A small image FSQ autoencoder, trained from scratch: batches of 128.
Rows from block 3 of the encoder, named by matrix and row number. Each number is 128 + 24 x the weight over its row's rms, rounded and kept within 0 to 255. All counts start at 0. Numbers have three digits each. After the name is the row's rms in percent of the matrix's.
# dw: depthwise 5x5 conv (encoder.blocks.3.dw.weight, 384x1x5x5, trained with AdamW), a 5x5 kernel
dw.69 106:134124123133129133145089122128134098230115129121123111121119121126122113121
dw.70 051:126115105109130116133078110095124133134091097128129055105110125125105126136
dw.71 094:133137139135129132128127133129146152163112135125118021123135126121130125132
dw.72 102:138125122119126127105107110129095116192150134146130165166176137129151149151
dw.73 098:125145122120123144131166129134144130233133134137135137135141121132146128141
dw.74 077:134131097129130119093076098113101079132095111119077114106119122134123134117
dw.75 078:134132137121122151137126106111154168167074099136135066111106129136111121137
dw.76 084:129112121119125120120068125120109097052074118116126125131129127128124126128
dw.77 116:121123120133115124130127132120135103236140144120141145146137119135122134116
dw.78 078:121109104098098111113125159129132092116210129133120117128119123105106109112
dw.79 093:114137142145129115127150117122128164213141112109100143110125110098103110120
dw.80 070:131118128133121134124118114125114128152037122120092078111131126129112121109
dw.81 084:123130107123117135112091111112119108187094107122143191150111109146122140118
dw.82 104:126126120135129130100084065137108107145086107112113104081140132110109129134
dw.83 081:120139135139148099110156181137121143154190133132147161175135129132116130119
dw.84 094:130133127135136139155064113138142155170149138137164064129138131131122126138
dw.85 082:139127113124115117095119111110125073109040135124112137128131128116133124112
dw.86 075:126117127120132123110096076129120116173111097115087126078135143101101106137
dw.87 088:117123116121125116105098090121092084122087099118102097086107132139099122116
dw.88 101:121113122132143111150216138116116125162158102115146147147125137121119156133
dw.89 107:121123124122120132138138134124129157158122123113115234113124119124137118126
dw.90 095:125124133117138123127119112112121108130099124133066058092092106139116118123
dw.91 126:116136128121129128131139131129116164234147118134127146119121126117116131125
dw.92 102:129118123126117123130141125113126112234093114121124113115118127120120128129
dw.93 115:124124128121124123108119132118126152234136131130123167130114125123134130122
dw.94 079:136105119117137142136070138123110210107115123126159125140128143110114121133
dw.95 080:137109124125126124188158137127139195118138115126145143079125130110096122136
dw.96 090:125113121127120121109201127120129178106114140115111189138126126109141134120
dw.97 069:105115086113118122110101124109118103056087118109106109118128122104130126105
dw.98 133:132131139125129124118109142129127121241116136121137117136140130130140131125
dw.99 063:117112119115141138126146086132114077074121121133109103067132112109119135119
dw.100 105:126127120121133136107171130128107232129134131121128141115124130117123132131
dw.101 091:104097100103104100109137089105100126145128118089092122111111115102100095110
dw.102 096:120118121122126127153138146121120113113121126123188202179111122143145122132
dw.103 088:132137134132126127109096132138127062214142114136132113132133135139127131127
dw.104 117:132118127121146128131123231155119116155137134110119136154138121136123128134
dw.105 119:128126135125126121135149119129143154237124121124142120109128128121116134123
dw.106 089:117143116123117131145120136096109104064106101118108085103085113124105116110
dw.107 099:126129118118136135130132130109134122237146137148127141154129126135127121136
dw.108 117:134123138130130122144103121128114115238132132118129149123130123127123141120
dw.109 093:131139127136124130122229137121150091168122127126124128145129131123125128127
dw.110 109:124119126124125121129124115125115137145018138116117104114126124123131131119
dw.111 100:113116122106117128134115122116135117216161119115150179134115129146133129128
dw.112 101:128132130119115115129100086131116113219113121113141086120133135126118124133
dw.113 079:111112144130106139130111119109137155180094110121098093137090118075112121110
dw.114 082:138144134129126123151192113128118076072080115125138125110123135140136121125
dw.115 077:114114108130117116097068091111112081174092120119121111115119113120113130126
dw.116 078:128131120128128132109082061120118094179120110130099120090137114132122146130
dw.117 092:138135140138126168155127142116157162190114125168133090115112115108096114125
dw.118 133:135127129133138133114146121116132130239154123125120143121124130129117131126
dw.119 073:134122109143107128150096133107095179090091119137138067120105134128122117127
dw.120 094:124119131121126137101029112112129101149088116129117122125121124123129137129
dw.121 093:130152140138139119148144122139129159221116139122141113093131136135133157137
dw.122 104:114104118120120123143176119144134157214155129122145155123115125124116136136
dw.123 071:102114123128117118125045086131103085144118120107131144106136129115123113123
dw.124 088:114132118115128116110107123124115096169117116106071078110123105098089110124
dw.125 068:110105109105132118112130130104093161176132089118104068139104124117131118110
dw.126 133:125114132126120126129138136117127128240146125113130143137120124124136117121
dw.127 122:135129117130134121129122159128119124233097122118108138117128126120115119126
dw.128 134:120115120134144121128140126123125121242132127133127138129135121129141134124
dw.129 092:137127131118125119148053105128136054160147125126135149132133128129118130126
dw.130 073:127129098107127109109100124117112083054145092114127113130118126098106114122
dw.131 075:125113116123108122105144126127128148209092122112117075116115110109113127129
dw.132 099:130123127133123134144165135120156169208137140150136166142149130132134120153
dw.133 148:132122124124126129120130117128126112244120131119117137123130132120126126129
dw.134 124:135126135126134129124131150140129126239134128118131158139125136123137133133
dw.135 064:105126102119117122112088096122117144170068115127119076111110114111130135115
dw.136 087:109105126113124126151112157117124204161189116119130136122121135123147121122
dw.137 141:128126127122132126130139121115118129242139133128130145119141130116128124130
dw.138 058:114127129105119138090105068119126104078099122117116087132120120117097115105
dw.139 107:127125114132114123126132090132136151228122127146150152120128110130126126124
dw.140 100:129120124129121131121136143122124135240132134138119153144129139133125127122
dw.141 093:117132129121137127113117129138131128211176128135129184144134131142149143140
dw.142 102:143118132133134127115136129137105108234146148136126130134142115115132135139
dw.143 092:135126125131130132092068112124128133214102112132114116121123120137126138122
dw.144 069:120123122129126127116067125133133043139090106136136128110122119140112131120
dw.145 093:115125125120130109102083111146097125181135162116129183153134131145156151132
dw.146 113:132118133127133126128130142126132106241127138129114114139133135130135123134
dw.147 082:121122128114112126145186108113113068155075111122135152110123117114113107133
dw.148 085:117125125137128126110094122140115107124031140126133088106127127120133135125
dw.149 130:129139136136129139118132125126137104240133125132109117131129127139126130122
dw.150 086:125131140123120118139156135133119139132208152139112174165111123146158140113
dw.151 107:140142114129132116107116111135133149230139135137130152117142138141143140133
dw.152 103:119125125124117127113108099119124125234125118122121111119115118132125111119
dw.153 106:122129138117130116152164139137130213183144130124115155130132113128117122130
dw.154 108:118118124129111131120158125117125152233137120136135143148115129128129124122
dw.155 087:104108102091104119108102119102104088146102106105107110100117107111099104100
dw.156 074:121119117118129107121072113129112100122060123121121076149107110119122115118
dw.157 089:109123129138130130118136117120125147186138133133172209150117131105119132134
dw.158 090:128124109120121128133102132120126121198148122123126048149119124114114110129
dw.159 109:119133137122128127148159117118134142233134118132121125119117105123125112128
dw.160 073:131120120126140133141062123131132116142043128136136092113125132134127129140
dw.161 062:114101106093120125116093124113113129128109122119103049110116109116099105117
dw.162 132:123143137129138134132119141123132112242119122119130118121130126125125128123
dw.163 079:133124120120116130124086096129123103217084134134129105127125132124129134135
dw.164 074:140127107109119114161114124126133061130106129146118052112124122144126123130
dw.165 094:129139142128128136124101100131137044196141125131134116129127134144129124131
dw.166 106:123134120123126127113104110119129118239109128128128135120121127118121127130
dw.167 128:132128120124124126105103117132129116239134122125133143126124135128126125127
dw.168 130:120141135135134121117121124133126148240111132125136139129130116124126131141
dw.169 109:134128142131136128137092119140123127223127142125178132115133134121104125132
dw.170 118:130130126123129132126128134127111105238101131136133142137122119128132128138
dw.171 100:123138131129122118111187135129136116142222124124130107106125131117125131127
dw.172 107:120119152126128120118222118129130169164113131116112114136124132123148112130
dw.173 096:136129144118127137155178129125158186187091116133115139103128136121141127127
dw.174 106:136141140145140144153119124132114227153121133119152145135135156127129128140
dw.175 067:126113124126138119122088124117108097183048128123127098132118123132143133139
dw.176 096:140137134127120130111152114126136118183214133129116139086115122129132122143
dw.177 094:133139138134131137111073121127125046185106123130123123128129127131130134129
dw.178 130:124124124128133130129123124124125102241108128126126115119130138129126128126
dw.179 098:131106127109134118170121150124111170103206120119139142162130122124118104129
dw.180 103:140132142148140161132105146183148110120126158159124101139174147160154145153
dw.181 095:122130117115123131111148134125126147121238144138134138127135127118133120130
dw.182 102:126122118128129123117053119118132121217129132138133125135130133130131125126
dw.183 057:108119123113118117088163103106115139134173090111120148104111122116092078112
dw.184 122:125130135124126118134133135127125164232124111136126152128107135119121112121
dw.185 115:127122133126121126121153128117133151235120127117147120127116127115108123120
dw.186 146:123125120127131123128131125115116122243126127134131120114119131120124124119
dw.187 127:136136135138129152138161141140139165201163158133135145143139147150166137133
dw.188 088:133136132148130139128171154117134068188164134130154116165114127129124127124
dw.189 108:124127129124119118122122120117121118242116127121116147126129121123123124128
dw.190 092:138125133136134114135167130121111042185100118122134146133121134134128133136
dw.191 082:115125138144117102096139120110095082124177123103079093135130114100114111117
dw.192 137:131114128123128121136124114114120136237146116124143152122127120119121120130
dw.193 102:139129124128122122143144116126131109236108127135128102121126141124134119129
dw.194 109:123113130119122136123100140123118232124156118128142103141124124116124121126
dw.195 112:128110110134133129153187134135121196189110130126115136137130127121114131113
dw.196 110:116119122120133117107129126138105140239132132129132126137132122133136132130
dw.197 087:124130114129109132161179121127126120219139136142143140156135122128127131117
dw.198 112:129132129111127120136135114144115131236148130125154138142142127131131133130
dw.199 095:122126108137127130132179119132140191166168125130130189125121122127118117124
dw.200 105:132131140116119137152129167124118157152226124129136112116123124128124118129
dw.201 081:123119116109129126127126147119111130088152089115152150189096105100093101123
dw.202 106:133121129142141129148124162127129130176141149121135215155137131148122151139
dw.203 122:123118124117130127121166134120121151234125129125115130120120113128139131121
dw.204 110:116111118125122132148174129106106133224132132130145129135126127122137151115
dw.205 090:136128126122125127074105105118122075142163135129060150107113136130134117134
dw.206 103:127137120125140133136161135132170114225139131126137141134121143136120141149
dw.207 083:126107110120129135110103091122131147183042136134123133124135132139129130133
dw.208 072:115114137139134127106101114119117099140082116121109049086115122122112125136
dw.209 096:140125120145130137144157129133120139224094119134145158154138124139128133124
dw.210 121:127130133125121121122168116128137155234133128118131139127123133127123121124
dw.211 101:142132145129132137157147141140137167221113150125124108108132127133134141114
dw.212 120:124126125117119121137158138110128159186196143123144175132104131125137114132
dw.213 053:120116116104115110095151102094117164166172118105117171110108122107111106115
dw.214 130:144127124125139130144110114129121156224136127125177132142130144119131130134
dw.215 130:148158159146150132134142141154167145140184156157147155134146151139150145150
dw.216 090:133141132140129134116170087135124156211093129120118099119116134121124131122
dw.217 066:117108108115102103129095108109096140152110117112153176114096114105088108101
dw.218 082:129104103142130107128147088139116179152061123112108091114138139120132140127
dw.219 093:132124117119123130127118123121129136238155114133142131128131129134151135130
dw.220 113:137125131121126129133111124126137119226158113129127169141117136126104111121
dw.221 134:133123133130130123126142130134123113244133129123128116130128126126132130126
dw.222 089:124108126127109119141158139106114209166173136127117157135139124126144121116
dw.223 105:126118108127128124117127129128116125222144117128183155132125126134148127119
dw.224 147:129124120129132123133121134122119129246133132125131126133136126130132133135
dw.225 101:128139124133131156142119134133141179217094116131139154127122139119139127124
dw.226 088:124126126121124120115076111125125103052065117122131130121117132118116120123
dw.227 079:128127121128104150121064067105152108114084112122124098117120138119128116126
dw.228 076:153139144164125132134158174139129132182198133136135146136132141137137124139
dw.229 087:151145126131153132168150157127104127189174102113133113145096127133103109125
dw.230 102:142127132151142133099168122124134113226129131120133123134137144113112124134
dw.231 065:116107120138125121078123067123143096097140134135078102107107111137129113111
dw.232 134:126120117129123128130124114123120134244124121128137119125124128125124127128
dw.233 162:129126127123132128135122130129134122246135128124133134115129133127124128136
dw.234 113:132122127111130128143144151127125155228095119124138102132121131137134137130
dw.235 101:119121119112117111119150132104137176216151126134143160138129121124130142122
dw.236 123:132128122135130124123128128125125110240145133125130099131130134125117124129
dw.237 095:127130127133126122132195137130123128215131123133101093123131123127122129127
dw.238 085:130127131141131130139166136123136120234116144126115123113138133130141139133
dw.239 129:136129130128131131115130125130128128244116127132120112123126126124130134130
dw.240 092:123115117123124129107100116119107056065156117122115099117120114131104119132
dw.241 058:098100107104107113139134132095109129181148105113093146119103106111106097097
dw.242 131:124120121127123123122143140124123131243135125145127136126122129123122137122
dw.243 107:127122119123124131122113127126123115232160121120142156138128126124146123112
dw.244 157:097110103102107102116107111106106106079103103111112110112102104106107106097
dw.245 122:142135111113133134121115120137122132240140121136125124126132129128144127128
dw.246 115:122128118127116127120111121123126155239143122119118129115123124121130130126
dw.247 092:131118092143133123133157148144123134215124148138155146143161123144143140137
dw.248 125:119138118124131137127121125122139129140117131134128241122126121145121148132
dw.249 065:102092107099122108134112129100112123095126075110155162120101151139146159151
dw.250 070:115118113111116114109070109110112124152071114110099117095111102112105119107
dw.251 081:123141158144115120129150125112118108194139130130161172183141132117117134149
dw.252 118:134124133129138123118110126121133152240119135127124139132126133112125135132
dw.253 093:120122130107128116119052076118137109087098105116124117100120117131124122116
dw.254 129:137124124128132134123118115122130134243131124140142132123127127130125121117
dw.255 081:124116106114131116119065092118127091166120122138135195136132132130141125140
dw.256 086:148137126128145120112155173146112141195144119104125186114146114125132140134
dw.257 061:117121133137150109124068107142108052119100141128109097125134130129121139145
dw.258 085:128125133130135123130102129118117080126129114117066062094109120129103109130
dw.259 063:124119116119120133097069121129099129144095099108105063114125114119106129107
dw.260 091:122121126129123109109125093126139142195058109116120107102127135105126116121
dw.261 081:113127120122131115113112099119112074148105123122092063080130120115128115134
dw.262 073:130121101146130120103117099142104108079050127133092119112131136128136131142
dw.263 109:122122120113125112116186128112127156205175123116120140105129126131117116132
dw.264 141:126125128136133132121130121130132116246122131130125131127125133125124134128
dw.265 093:129136143144131130130154126117127145219096123129123074137130126111124116132